Weights of a small CTC audio transcriber: 14.8M parameters.
Rows from expert 3 of block 3, named by matrix and row number. Rows with one number belong to one neuron. Each number is 128 + 32 x the weight over its row's rms, rounded and kept within 0 to 255. All counts start at 0. Numbers have three digits each. After the name is the row's rms in percent of the matrix's.
# up: expert up (model.blocks.3.mlp.up, 16x192x384), inputs 128-255
# down: expert down (model.blocks.3.mlp.down, 16x384x192, transposed), outputs 128-255
up.120 097:104183131075138183164137152120165104082173164144113117087077131118122125121190171161107123094124139107129127193128108172113126111110143088204094138130138126099121143144167121165142103102111117104097146154154102126182109205130122145087088118161072102064169081075141118172099055109107125073141137131169137146144143169089120197132152114102108055164106152123117142155101074156040159077138
up.121 087:104129102159114128162131120168143083064119142087111119207218115169169099142128117138086105094159103152146155140112143087154088134114124098086156143177032089091116081127091113155054071113101143160170137169161039120148142144140141143139126193123125113094154151097136069118167150135093122090098116111152118099135121143110116111065085121124133106133105165188146206100159097100076124146087
up.122 111:103143099122077081153154163127149068139140098121111130134062136134159152144183106170141150112153168020142155167091106068166127118079172077125134111141112097137127116099065095127076065095091150194148099131164104091146162132118156146116090126129153146140063077080151104180084193129084138093079116108146097108094096100114104133087041064139136089099121116170151132110118114180184096090086
up.123 114:135127096121115076181132098118111112123161140130114107096102202166091129144096095134125129108096149139115188106109123121117104092124128095127177157109100134114081148118118120195124087109078140137143133096089080134122171109173130106039109102091155159150172155076110081124106120128146180104095167139148169130145102155151098081122087156174128076155109137158085158093137088247128121180230
up.124 078:146172106119125137166177151170141116109138152066192145098172109146091120123132075118088086142131142083132107159192168120121070109066088158146135147144054145113136092072165160159094151147123110166148132093145131122140120096123138043104148131094113081155125127148161154068141119136100197122130114131177141168115125152141086115072066092123120141180154093150109149108123110106095140088148
up.125 108:132110105098157192140116139149096107091160113135098170130099127145089180096100045133092109136124187139150125129068120152141130153149175124103156139113089120143127154103092088160129103162123099169133115112156190135148184085145144149125172126157167175149162137089186119138157116108134076143131162170183130108118139100138101123120124106082097115070099155145196098125066132112085063061124
up.126 083:105098146135124125080144120159159075139116165109127155115050154147159152145101095186128102076147111123143142122189144087161202086097096127109175119140077092152075090102111130127079074123102119102127133126185099174153130161152138102066103063122154167124068098058152093132184172154129098104135139061126135086051148136126114169045104126147150106068088158165131133099153200172135165108077
up.127 098:142127129186141082113147163111142132087106163096087131135141162125113140145164034160111147142143118114181096092108097071164102135141138092106108142156116096105118081092147080114124118148109133097186114106142103115193137091153155145087112089100157153176093148127131125167049095132149131211144108105141169144148118132111126132094132145122123068107136196146140127113129189126101094107158
up.128 074:108132111180102126185091153164081134138140091162197092081022131117093120142174137106125091161060186126117129121115135144115107171126096118169204105170167126128134129183176124181124111149145111157121132153118061114156107101140087131104181121137156103143100106128223067109146129144143167116174118109156066081128111145145078113203088169163117135142117118133175135128120099136107189112117
up.129 118:093146145150082151161129123144106082132069122098168125195134148185146113143149172101078135098148211119153149091094108127156095147100128086115190109171123105132103074148084151142112102115099127165191115119134097111118112088143141144151086104098170127123110119059066111110163124181117099118103164102171102107116078113068121113064094154169153121117170178196143179114117183087160149151151
up.130 105:108150093083137159128113067123135087131095086133146107138147117147160114073119174115130096111122228138172134104191090173097129133092226086093101099125040087184127085121168161082122087104109157088153176110089155161110168155111119097119140159119181097176207126149082097137169108088122121114128136153114119141094064111122117081116134133157095170209154148138053166130157210180172167128183
up.131 110:129127128147114169163178094169131082124119149146065097103129112144073106141095141156125185160070096124102175156108173084127157084127104120172102125158174136073115114154090092106129123152123067107106152126159120094189064174145096022080106128093139138122167093098157110106105139139073130163068113080164152120135136146229134152142084139113170090192116161150108155097103103167102156184125
up.132 100:153136107145123147147128121103131164124083116098123188168126089142138164102203174117127147103157142134146154152142124114158103153058168104086153197165125132141129085140100108081137103125064138100141058121132096087099131092103163136098170076134105115089091143127100140161119154142118100158108112132158088151119127127143130085081120102138130112151156126163107147124147197079200140137111
up.133 083:127116105194166113126177058160147100131116127134098105146067151101094180119106094119125131103080150099136184149080115151214115118099189109107102127143102076139097078102154140085101093179096140138168108139151128114172172123127147095055108088148118102080091134081144090187187163172130156129128144079123140113120113129107083167067087111126121112101073194137107140124165117191165157110120
up.134 108:103170146152099049161154107141087067168161126183118148134027139128133130191119080132129160104111143089132131095147118093147141105081156101141152129107094097120067110152094179200099071091097137139131137137100102126185135092158150105078115114101126188164131064120112123138149206179123175129104124129139156104184087095160114126120108115175133178117085116104106143082114151178161147139149
up.135 095:085091093124155177129162113158188079093109137120107133138097142161065118065125085178178123092089114099124198148030177120174099135096152126144105165135149144092116130152064073074104112136132153162089105175171126067126133154155106195096112101151120165082160064076150116178104149084090124117076122098164187111179130175141175170153171156106154082165169132127122122115110131087143152181141
up.136 107:087104100162122147172115110134180095113124042081169142155177104158115097129168152124075098148121133185097122172160119107158128130119152146100110117125129163183075073124136152123098128106103147061147121168137136132139122165120149049138148148103176080121118094123119115125151149205115132071147116139162114205150113128131077072099124129156106115130138158191056146098084111185118137194194
up.137 097:137118148166178095084055175094054126119147093133100048151097153152160155163145046123116160141109111177163074115175136101127182157121139059090148124127104098139102110123187111159124111117127138168138112129158087178101179124181180218149130024153133111180078141105148130121129100104122065124150104130166151128137100159104082089065114076127103121061152151148124145122155147148109181063068
up.138 083:122165098118157111151104119164155094142101153088200127129183152116120168119145136167117105089128118120200120120115145118185122112113088070151157092181072096144098081111115121115092078150101135098172182188187114134119122166062126101078154102053101176121144075077160136196118118188157203138180107096103128166116122110166135080123126145101109105065128118148079142108186201138150112143146
up.139 110:121137143114109155148163132145142102166134194117146134103121117153132105171177159158097142159119164019090142153196148201101163140119072175211161153166130120108112117120135150102124122170129108117112154158168115123180100128127148063128108152107096116111117090149107112104146107075077071071148143134152146122141131179159127144134119120110135121156167141141159157133104101152019148066172
up.140 109:098124150101088149157105087118094136157152092112107133126137175154172173128145150108162119136144160105145177131073150089164117120122107173118131150090091129159091137175079162137121119123172124140165127093106149030205162103130127180193175164146108131132205141121156089153089156145146103125128136140156125094133120093116099082118091118145143093096077115161110158125106120204182102171110
up.141 099:125138229109081147143149106092108112142139125131067064149145120128095165107132167135098227093137116125105169132125150121161130118111120139140118150144151119118135152162144148077119109103103117142093118185127087124164076137136179053166058178098121109111120121079125126135157109150125074089064063115118069071126104141081125155137131154123171145106150123142131136111105094101119131091125
up.142 111:121118130180089151183159088130104136186038119098147098146082145157157130148165172113126176147133120126138103095124140100160103083103148150101210127175185091132130100097125138090100155150122159145138128082184140149152087129167123126096172073121081170110047174066155210113171159150103154126119080157170160114167092117099158142127139139148148120074120219128092153106122173106128152166127
up.143 080:108143021080083138180100145144111122170140115108171144181120117150070101108126105144108145111116192132124165101172156094168124138142113067174150109159116093094097095140099147114100143144149108123157069083145072072122087151073144208133152044130118153062142136124151145143141100192136170156148144109154165142099092161108141129149089177179159083079115124135118119111120115148145171176138
up.144 081:120174072112102087110105110129101146177110084109121108158145087171177105169161143185112121088149179112119116179081149123144145077119191146140081165174080157140141129204143126201088078154124095255119147129164130136106166139165181195155073087097148135128100123089109091144138123127131112106100134170168189134155188144131146151142084120134096090108149130131119126082080132072097096112120
up.145 150:130146103151122168184158079165134071170127148157121165138167121130087121134138146111109123113150128148144135115122127097163103067087130147133147127126162134128119108127140103102094104161121113087114150160173136084212095151108151086068136117037153125110148069077168084091165233099116148109146139085190145140142086135186134154126132169168141110131111120152130138101110130106108170128090
up.146 086:134162062161147083138126151162147153053052161097141127123060090127158204130101129194125127141130163107149106153093131117126109146089151158107149106135116092110141087185116110152116141141114116188135111137156126114096148137100120049160111070162117146147160145129185098166189111119100098209057152135155126075111152111115108148096089127139110126175164143146113121125107160097107098066102
up.147 139:136137156092083139165119103181128074162130151138173145161156085139055116139102165102114127110169087193105193106152139119150104111149117130104156134125152141135093077146130152103119124193108129066130115181158123084194046136124101091101145135095166111070134102122114116111100219132161137120167108071135126145092150115172098140123117170158172120150122091136134130088137108134135177177108
up.148 074:079129096136182101122157111157098139136144078104133109153040143177137107163139083139136079137100162121187099200124131155135104108163109131141146140122103129182108106110161157173168111118105088165098155062138141094121144124126132139162170128128112201185139141103129139159128165125120146182159128172167186108175145132135105065085082078090118087045149128098102091081104160075108110107116
up.149 067:137137195148092146126127122163140139152123151106194187141091118152064142195127094137136180116122174146120146155087126127237100149104136134122135205173130141098119119076128125160167132124139128045143158151109140045139163100144136130126175064062131154158155091103203146109136082214126179145149135148131182141149074134152149109140090200125119080142151153180129115115113118081126117122242
up.150 139:174135107124123159178132109130116115152163127117159144111127107131138138125141151124121154159106175075110114150159147109107103155076044173180149122117049158105115093111144071154128153147141155194167130117113106129112152098104112095134129109083063077143109078138082158085164162107107105072140151135141147153158167135190122102100080093124110120135183134150109147130098131155080151084091
up.151 111:101129152152124139151179167178142091159133103146089107119055166126073071119107118169135148117098145135151187134147116082140099131076129140147123161076075108102105110132135127099134101195115146154114160134089122123224126130148178096092104121194101146120113103089138107232166179085158191122146165111168156121144107101146134161117090142143117127072127148121117113068070103138134102102109
up.152 117:071114163101165117108127163104102139104107131122120159173088154129101171124118162177140098117142085122145126186101184132157101125127064147138131162137169185151126154201014091153153127042141081138127072169104109143110145158141119145181136156189198115152096032143154158137157161077146096124066135141153101065122134157135099056167136112120135116094123118129101121117082109074105072159143
up.153 065:103155154070135202142165147121168104087116125105134156149081146130141206100172127222127172113130141103098159103088117107161076146114104126146134112117055094169111148137092076162088113137153113072126079120128093086208132111117116075095171158106166137152138087147159135132141159160085189062136166150161151132136143161156179126134093143108138078130058185108136097118098119108118115110146
up.154 078:142151115105134122132056114087128116122136145132199123170112121150103053128085124169145155071110097173171122114120155109146093178085182132165173166116113043131087097191117146085085116106090172160137136146140127076128111117110158093062121109191166158071100100120179130131130139081136118112132126155170087144139113109142120137172121148113118095138180104108155135121089138139118095083170
up.155 117:064098097187149134115149134164120100162079107110124085132075136130107104081064099139130190153091116093134183138070130076112126165132082168151091112123162103115117054130135135116094093141144136181143109126183136124098165119131162085119194103099136130143171124112170153148091102115145150164157160100128200190169103128176164108168118198123199132135179180123107129121153138178135101157124
up.156 138:115150147110103126110088185143118091155149132112169094183137088105062201180075083143122159079154103156171188099168126125149157132111114100132156080120131114100078086073145163115134095093125181072131086111134159119160086144094097169099107087089107142129144144123147072096140129185056126158186154069116127169102137127141149138171074125101160135087109117139101103115132151102152130115096
up.157 123:136169180182112144119078094155100130096175139146175125152125111169114092139186126150083092165143178144124136099123142122111094169110073123113192181129161132160152070108118098134086128116143179114179135097113074126085154107127115197185201116079125156139139115091131146145099118153153168111169162119157098092160126169182129090097134136142107104141146166165113177154109146117147116143160
up.158 123:116103182108104107149124128080129135135119147140101156168091137146157163160158107161116191145135158079154113131089119118122109144154067144175092115132143147123152109100087086181141163073120094118113100078100106149072169134159144169148110112160144145217146051125179133121171065147119098144046163173159100099146162158072145101149100103128145111071143141127113107156069099180108098147105
up.159 081:180146132166099140091073100091121129177119076075146195128116107136127140092120096083110168127141119078119110141079120105151096132088203127138137148160185078106129078120161170183076144111146116189147111101163116141085105130131139103120090082082124140126081202095163141114158131151115112129103110117103110173110134101098090080101031089120127164077134136160125134112183078163126117089047
up.160 072:114166048156141081200127143131135104088148114119114131146036160145143110127189155073106108187157160067141129119148076104152135094106100129101127131112142088145122105199152139118114101132114128129121164167108113091087098152147121108186140090040080130141148135079111108220123150123155141170148113146170059155107146160040097122076136089168100122108159181164058155113099155097151124177175
up.161 143:150163098125076148121151122183164121160047080112182112119173189159160130165147139208164136132114126146134142152102162102149110062096112093154146139092178104137099126122137097130070062194117079090169161171155127139150093097173175090052187135091077165109116118092127160184106160171105191087103189118114152124127138168128145174107098177120153138115062167160141105100154115118117091181178
up.162 135:148165117119055148156149154132098117203105163111156141097116152158137140127141149118115157163124147091125110121223123101109135121122047170194105112103046120119114077135102094161090144144140140178144113104125098154119129091105143081138203123070095121146089059129131135083140135077040131082147124098150168155136149173216147133145131160167120124165170165158123137123117108150078119096120
up.163 083:130107129123139238135169131157146072164121143104134152161110125118171129095072063089131129123131170085155148104114104078136109138082148142144132147155115111136149073161087141142110032157115142161126148115127096096109160085154190166081122013120078146106091069122107073102171153090095106155197120157115148132153128106133169132124098151109095138087224144146124105089128164085139138129072
up.164 066:140210098108125192150102111142085080169141117111135151136096145160075105129149150140086182150171185147144110141160149119138092121108073135144183187140097117119074120095120143129103110172135140119129155115146100077146094109096125150106132000129104098075110081087177098157120139119114145090149142105242188148157110132134106146106064166131105112127129148131114128113104197163065152126145
up.165 092:123154123137159129169138162113115077138178125140121126165131119142121122139163114112102159086144144106135139153082150104180104140093179086172135166130107056132101116119108121122115096077083196171162114135119119114132124116120169131106096093099153139139152086068144103102170154110086120085128135116147089167148076137127076142164082116120137131128130108166174141095103089135158082114111
up.166 071:156136115180149096192109108118062129173168119096132132121138162116119127193138095088160122124151142139133120098140126099114123154154163171162125217152091127128099110142166140185113121135073123184146129075089070125142167113116102095073095061084106152207068138094089121109124168176133111184089106133151145063148117104154112144135118145138131148092133096121163129076129137118138162086156
up.167 080:135133082137122093166121092080053121160112129125087125158015134127177120182169134144143152124110205121155123102154126164095114116103155130140192196129066099144088093115103126101128097139085131165116161102089100119172199158143144197153154072143128141155166071100135106155140127078096086165064102143170138099136095091105098105124040079119125103106204144143067130107116165122114144133159
up.168 100:120100096110099115162114102120146120141061146116038073134056159120068106144149069168127203107124133105127126114106163110170153130140112113154081112129086097107144126155064101154122084158129142164138140091136140079151151128141130110117096106013123111131068079099142090152125160145140096101142131101152194161141100175184184147123162083145138158185142139136078157117118123166158146162067
up.169 068:103116154098101181154155116137068160135057079116064113131065162166131123122157097143153150126100150132141139169111151122158148129133094168146166151171126123132131106192098138131092134069138154095132090146136095100142128158188171209109112110147107134155091096094156173077113153166098125124100136155186114155125080132133092105149103163150150119088144205140061152103146162158149105175151
up.170 106:121170156137104166122103114104071205150131166120079107103167156150137154130153143113134159107121127143149107114154105112151115119177038116096146117152085122104111132104124136150137136102137140112147122145138147097154116090135106158239192106149135105197112163136121085069099084137098074070141092099126120152141155162080136118139174183133146110097105119137202161133195104147170121140130
up.171 090:094142067128070098126124139145123167156132054058156117119169103158102117144098107118125109080175130105138144097126143141125116109070162147120126120091124126168121088141101087098091097107104129146174088080164134073101097080144149143178159104121098152131152081122083106147151116106095109095143136116160145190114123138169172156107089119146120128123140162168090164110159168135174117174156
up.172 121:139134140207115078163199161169155145114102158107126084158059107126148105126127079130114149132121131136099145171143125079167112156161136172126102142123154124079124147123176095135160163093074190123105130124096111160094123137107144149149129130181135168124147102122190153129134138166108136135111091115131092113154141134051112110125176130160172112106158138117100129132110143115144103169159
down.120 107:110077149093136120120140094154114107151145120142112120179113093096149115080097145145139120102107148102152051126146135186140068139123104217110102161139171085167137095103059161086130106156108138085163140191161138161165112133117165092086087133141160103163231134110126122083109165138146133163163112108134081088111146174152078101127126102084098161154111101119117134149081165159116148123168
down.121 078:109116111146108177177166103094112169161134136133152107164139105163126106173066118101126115099122144145138154050094103114139188142126180108145127173078109108169140059175141152109163134113135137166174150104129079076188114151150099159134118154141092140091143144101074116134147148159141178089159128181170156142201095092105118119100135113135133146134153172158143192126062159179131073115124
down.122 102:111080106187156124150145125125165092129112153154143078145092094139164045184160147115111144147092133142134144120125108165078129152130146187095105093116132092153126089122088105190182189173087175098115133107077146158124157079106177147118075122032102105107145102154170148088112147198153113062096122086128191112195096178133193159091168088149137124134138106116130145095175092122169144115124
down.123 108:118134159172155092185107175145123117102117175124206159126170116147099119131098150161150092135113104130060143102060194155068095136098188190163133176161147086126088118104124171124072126097090144158111114116169102131163161145128110112123128071147121208128131119140130121117121169165146085099157133163162147089229146092166126134102126133137121129160172106143167114118147139101085141164151
down.124 065:098181171128147081210163173168081151128186136121167172100132105130078176102104129153151160117123123171117140167117163110105131106133254148169122153140166132165162122103157146140196098099138174103097162159196132134141117152150136158009103143244160164100203147130140116114099128132119126126153080151133078106151128158157174148151140158095140133070064133138126158156115141101108119078119
down.125 102:140132158091065145135100124094148168097111145121147093145185120164073158115133172113131152098067155140111137150137157158122127110102130103128118138128170064097153057102136114149113167134130112113092152152139105139115078206179129148076117139171125161149078086113195113114107094223110138143080152151056087124080086163081107131127118120139177124187059106125200132150176180078119110163134
down.126 075:073132121123106140127133098099151115120129198159092154151072172107142176116185082155144117109084086166100108143095141148164108121130155113077104113089072129097089142114114117110128103149118093122098164133125158130070115074153173132133159161122105177107038139134123148109139155158146159160177131102138164108148115094044160143123152137153183166086137195162112119120168108144081172100105
down.127 099:103158133149121120115149147130107160097089099099116132099189181146097181120131056076126127079094076099129098048127105124114127163127131131128100149102124130116097138062165127110173157117133072133092121126127132135152153111136156083101150129114158168170122128130136161125134138170132159132127149110087121106102179102121116081085131153157117112183167160129124112173222094052176114171098
down.128 063:136103110150179127145091091144102089123142144085159140119125109099090115131069107107148078133108131127126136164122085127128083081114147147113086133131143143120112083129160169059138115086148140145086150184116179155161077091129136161155141127121104132139189167128169139144126092159144145110175068159121072157131099168102137104108173065138123108168119133147130106151099162089123107156173
down.129 099:145153130141170170145151124137158105192088117134133130170202117112090144087089134127163122160070078141158151092106107076145137085112106063098126101125166095124136097160112126141052108147136118139181171193110084171079112076116074144079120150116149119117111138139129123121137142109139153098148146078117129085081083173112134164114148124119125155203092137151120186136125092129148117137164
down.130 112:128127088073079085170093104106133153156141095177153058141084091105164106138188101107098148103132106132150128119100172110149182133100141107175105114207158134187132103129114151154101174114186122108145123121136100089102124104104144096124129108092157082094153093105108156132153111091067156136086087124103048193141119175121165111138120191210114194122182105135108141201151090203141150114123
down.131 111:146146103161106112157172096080135166094158106129106164061168152103089145140146133161167108128148095112142103156099143149150119113174144147099070114164132156093078125137146163077154111176152121098100144157175145134173081151146216110126167137138179157153155110186117176112051203205183137143124087088085141074095118105147135175137177138131069144126144060081102134126156154155158167146130
down.132 097:151110138148121124160137162131152153073075093134164144128164052132115138153111100116175090091117162184156156122115123109164110170070169107148167131171068137171144139161131174139129159080154079103129117129151148098102150143113124152178114134147105125148123169140138212151140130184103113115115131097121082148114148078197142107132155156150145158118122105185081143153085145119164100182092
down.133 087:088067140174155135124169095110158138194121120144130134167089065103115128184183096137100142130117090162123137113095152143102127109132177134125110099082167109124091159165134140160136162144117163146105135068092179094163131152023141148117136112168124139101126119148144140196124138118114125175100129145126205127178075106176149169169110123160140121142096213100082122057114132103143022135100
down.134 108:051162137111135127129161098086122105129126167121087184165072108120029093142109072148129146160134114109103126138144143107179097138108133170140115133105143095119087121091125135126156147167178179123123119139141115129132162113125160088110160088144140161163164138136155092106117175164201171120165070102160134119108076122119176238174157142164049164145117150091149109144101110064079120168169
down.135 104:176092121130105099148114109141132152081151131138094059093145157091170138115104155137154111120185133178167166150110129132180175145188090158114105091145139137123152069094099157100142108150128121044125132144175166184117111143107165071124125156090168156118144145140085160045125160099194162175189130156098072102063089125157126112172143156098125137153116073092117148094133098133129119149087
down.136 111:150114152128116176136077105122159111145134158137209116175169121112181139106160198117085162114198105137141143048104130083177138143144166153078105154142063124169076168135147152138126173140155138097104120118137140050140186095151119191121164145118112103134145193162095154126156121149088131165142149147164104155155164099030088108115095136173150132047124102123135106158110133129103137170117
down.137 084:126159146134105103109162109104119107136140128166129145113172102031084133089127145145148085084109155117171048080114142164172125149122186143088133159121093097174108160041151181112222153161178151131130158139160107132088064081096159111100140122171137142103132129112171137114080131180174109122165112092132132134133141143073137125138174101149158198088142151134143124174156156118121153127124
down.138 090:117156120123178162139170121158173186106119084091151154108123186209116122136094154151146130120122162145055181127138110082139175139120103101109145152122195105124129112162109108142076135103050146203135140170152055143132171126114100136113149162157131198172080132170158119165160138169142140183143161146125151116137095089090083135066155091111064089123071068102124105118142107099109061143096
down.139 110:142076156117188125192104178130131118179150063108132161110157112129091057133064145134145112105183161131145128132216115132152125134146102139147113127104184119094170108108146131122155154144111182109143127178079135119170104160133133144075117134142139095112207077151137137173121147171126167156096130146140118104154133163163109121112133129075111176146076106188130103150103170117122092063145
down.140 102:120163150136076093128134148082118101168150119067148119068137091105079159161164088084130114074176135081119144205127149157173119099054125117119090124146042132135164184130117137141127120093140138098079176190155076126134139141113128132166209083131074155135160150128194102132122130074083046080075093151165150187161129126126154095137076118138154128156122144144125107150122137137109163121146
down.141 105:109184136158179055152184144120136142140077117097139149124105118101106103128171096119122112116094164102090082118193083128160052102143147144192110104107175107097127101112105182072099082161087096119111134211147148116173158117136171146148134126090129107145119122178127161094124163137134130154124087104130156121102127157059130132092164134076095145137119083163131145169144094110087180098124
down.142 100:144076130141168140147118129172126205127101125184091155134142194163111112118143151175108148052048178161121129129165144156072116186196125101157124139148116133063134097103102100147116093136065172153160122112129184061166192129099117114112093123141140148136108074141121116183122130076195163126134130151115199110164150138118139162130074157121122077114054132085111119079102122158124064070125
down.143 075:102124182172196161110135165162114127132158194145120135110123176157133127119125134103141097184105096161132091121104087117052100151160140127107156231134094124147106174125115135100178155133121168097114143108134129155119141110129114118165148175167173159126078138088217159111108134142162148124137145130159073191072104088104151141103125116111132183156093122089130118089093116122140120089096
down.144 076:111146115125066124130173103096091150148130094127095159119099140146076129206099113112119079133180106161100129073166107122113144164131128146124145127107144116146164118127156086075139110188148110150162133045124082084128127103220110156109185084125051166173068136132124098087100120148126150124209125151120127155145145163158162205168125098121151141100126111127159047084110147143063126156066
down.145 147:150163121102110136138165106088095165088140096138076168108161130120131185095139130130151072153188079074111130167081127074112085073162113130057136156146129155096076132110155143109131095182170088129117112179180109133153081113168136086132167125138182138174134136161151138092063163146198098115164096169117114074074157112199157124134150097094107172126131076122076125103161113138119101123146
down.146 105:124159121145155079171071101148130148068094091154113167117102126160202160120150138118153159108110135155162111104104061115111099075156141116119154078157117097173171107166125119116131079078116080150112154123088169104127208172104116113143128118120119162164149095149128154165155144164155153160142167129122130150197138054123121134095149147150145152068162145092126143120112088155124116128083
down.147 130:119157143137091192122150141091118216087118106135158168093152152101074185124124115134176109120128081077117123115080138052116143076095141103144132147132148168100104154160143127137154107162167091091107113133153110170131143142186103137110158080189137161171081154193150147114098108145103141141131121113126146084139112150118163092131173118124138192123076127157091122135160136142143109142105
down.148 071:096146193147086138167135170140130128142112115089094142129124116116104089116145098184126155083100131161106103167205167131127183130088135142140129157146136129124159091050147119113096131143193125081124130138130121158102156099154146150091123065144137141134155122069128106100123116148158147173102132123098145111132118133139092064092120115109125157120063140118106173200138100108110151086124
down.149 086:099152136172129162112162098139168177115145122162111133119139102250133150135094131120139126168138137143089148123091113132138129093158091125106092178129184120160123059123145109107064147122074124158166143113085128109117152115156111121173098137119157167132123144130083156225103112138113097148198165156081124127122099130098129143112110113135168115164127155134104111040134116133139060128077
down.150 165:100100193115143098143104102154106133168190108118150156093116131163080102164098138140081133163158189134094113163158147177094134165076138175151129084118109095153123102106149104151158134120070152141158163123112153093160127157138098153086136141144087142108171099106161152189168124222126138081073099113091121098177120061184127153127126113090154154140103161125092204148109151144128136034127
down.151 103:104098063143174121135137134127120058172076121157118147128103064118143078178104141142099166146152131208117199128152147113157125160082100086116086117100101088157058137088101050152093145168107206013123152129105118136147148131114167102124146134102166093110118127142115104168163192112135169176125144163153183131149079107133122137124139079180143134150125129168073196108105107135168123090142
down.152 113:132108088079099100130121084131081122096114126113131116096153146040144123128180123172167124163149174095074081127139082151141126110106081120180127120115076120131176100138110140082086102153155039038115123128170165127122127153146170091105135148113093088175156168110138105087164076130157164142129065104146089146117150165095125148137192137117109145137065195171123123189117069143163133157170
down.153 078:088176171145128184113160070061163164184124176161067161141135112198114106184098107100112129104091138178130155095115138096148103182105107132093186136123138075135138106138165110144134124108118161154155145071110140101115138120104150132107147119146144159145076115104081134109122108182119126116100140178112159115122104111091099125147133105133150149157119193126129197103146074098106110150093
down.154 076:099125110139211174103140145158123083187137192074120132158133150181113124147135103102144141112078157104116151061110130138079167125165158102085112163103150147116095102121160169144064134115110149185186160051097114107195142118144090124147141075139159124160100134125115116136137145137075136178121153086137092149123144070140118177046106129143149125114125128100097148093100142151143076175150
down.155 104:135134123119118217106079175093124132113124093131144130134134166120130136120101112049139103072049139095145104105137121146103122122121134111133126096145140124150129152089181167079124159163113095139142096106121146116145052133154131172101152106176153112119167111109133127097117183185125131111080147111115088204094136053143158066100144156118091135156125113136103127191149125127158105134131
down.156 131:147066139152175145154131171186172103141103172125163102168157107142156069140127088134135120194134171072150143154130139092122148155103103103160128140104080171119138251088175091142126172163108205122108105049136109099189155140123082131144162144151147065150180157125139098138176120085122108107150175112148079167076130100171083134116109099080121173189069130070132145123129135159176148091125
down.157 122:149131091136112180158071073095095094112072125165188140149158128116163105107131156139131125140133153072126150088136111170091151115154126122120157180179103198162132100081107100151169098122159119125133091127132138122106110048146070115106169147114123150113096136098112128150180092147138183148171110143148112160143152170108162036111153149115110111158124094132108149171108073154100144075145
down.158 124:110188071121124109099121104169138137178121109111114221132086143135162158093146101129148113133127165068146117137146116097106098115112129039132160114161131106154140085105144112097136083126173138138108133157108136132081155133134087157043154187113086148156103176177195106168177067101104120174133116107178106149156134154061148075107127158124120157044146154153122092145088074151125131103178
down.159 079:103106145106106195134194129138103114107048118101141171134148074108156164107151092082144094056130156165126100087176104081128105130114181097076159151101112103168103168048163084076162091102170152162095163135175057111095086109135163162096124121164129155096046187127102123129098143144145117180122142088140144124176142164156155133092141078145146207120150187155064154155090103092135164091086
down.160 089:123142048139135120166126069208143112140092173140168101107142107157171149181112129120112154174086128164150179059126104105122140109143138144116074133131124141133052157108171170130154132146098119132129148147107171166143161106158135103207140098053154142187149152100100152086160078167086182147182220108153121137140097115112175121121111154158139153139101154106090136161101143085172159143176
down.161 151:140169060116135172099112152131134117167085056130220105117122138124048127132140180168100117089075103163114201166156132114190148099116132123167193109100141098126084122147147047154105100130064101133117070143164142098132104150093108148103143176221139173104114127123149075178157161166105164117146148101145209125131129124103131105144072112143183071083053105130166107112132157193107060118136
down.162 116:109144155135140130131079130139123159163193080113138189115148136123049079153107138144121082157183165121123139188149124155100132133040099166153138102104129140150105104130179142157190128156112198134147152176097112119136137105131120144076169112156097104112156110128158123161130120165076129070058148162094068113184118116193110130147086117116110134139121104113125126109092165118111111035133
down.163 072:078151138108121188109136133060148100122144137117042137124207099122152135165056053125123103065097163141127114103106156142121170127187160126137167207119145112105126211134134109108089104121116095176175196072132217194098118123160132209094176103149117141123140164137073146135133098139146141113101141125111085157170080131181147125122123108115146183130140111110168081199129093084041074106095
down.164 067:115149130134107190117125143124112136158125119110079136116133105060203150097107122147115126145141130156110095135164160086151197132143039159127122110108098129154153074134047141101230139123200158078184107174102132167082144130141141128109131171081150114135098103108115100081144087143129110165093095089100030148106081094130129071131105143144129082152088152190064142178085095085115124120076
down.165 079:166055112117151142136131097130143092134120164119130112165102114194169121164110118107147181147112143116133150126150134135079129139143133149100126097111124149100159133132162166101149117129119106107170171101135112171070132136103133119143094114069113156121098156114137160135149064091119151130117152115142144121097093162151182125096135092140083142166125115148128123147110101153153115124135
down.166 072:052129147169066130111145143091096171094128160112056189086065105124093130137119064127132069101101157177137126165135117094159108162104189134145139114071157117127155098076129097112162089116129149133164181111155085111084120103159149160112140152133090180080091180116122124117105119191161146136152103084162147186127091100095130151098152116154099097153105183123168119207161155152118150116113
down.167 084:130141120127119111179167091071104201154106093151118135141092103110098115130136101099087124164143126152110060099115124047174161153097187108164135161147124100169126113052127169134179141122116091084164196155106079110122120160163167126118136135122131144058152124114129120138119140156106151133130084083133132076134155120145111143161154155129098159164091195149132176217118146137105131092084
down.168 099:046153159138167155113168151106138103116115185130085178162100104142061096146127087120136174163072080153163094144062143094104129172109090083114148167154142079116104117161115138194067146125102188146116122141042150156110212154097146160149131085135105115112142123097170139159136096115144101107036083167135147127144111105175133142116154081154129147116157171134061125074076109108139068170090
down.169 058:105098155165110128076152102122103179185093125120097204134103170152096129163085069076139075065080139159134137100162165095077111109148083136165132149175145163154119132125157097112118133129086142123124174119105138060137201138155099118106180122130193183117180152104180132144157068087149156153083115161147136119119090150108116112092113137169146110144141184144064136100122131120082119148153
down.170 129:124088130155130113112172129126176065103110107095140152168092124080132111111134087082137168086142129137141124152131134155138173132071134102144097121125078119119079226122154156097125145174153093156074118148128090211135148162124168114119151066164100116121088158142205121113173098114073112139093179124172201136132147116050156077107104149157136090076122170132105121156140127092124180134144
down.171 087:142130084105109076097114098141071155081145108149099156152096082179157151137158084134129183108132072063104121192116124111162194116108153112134183123107131163164141086118143121086098134151093119140141114070112118120083093138127117094156151106153240132132129114137071114174145095085088126141151134140118117138089064112138103118124109107142095124077138134153090148122173097157178073112137
down.172 115:142111122116133091120142147145119101181132162100164131124137160074151063105140125122150185086159151183155127121173125149170148192154070194160136087144085141102113173167091116108193147142126169110107057170132126114084141137092171137157213119120130120092122120139110146120151144103105195155190114083165180130161140138038142076145135183155120124054166070118121127066120151134136140150198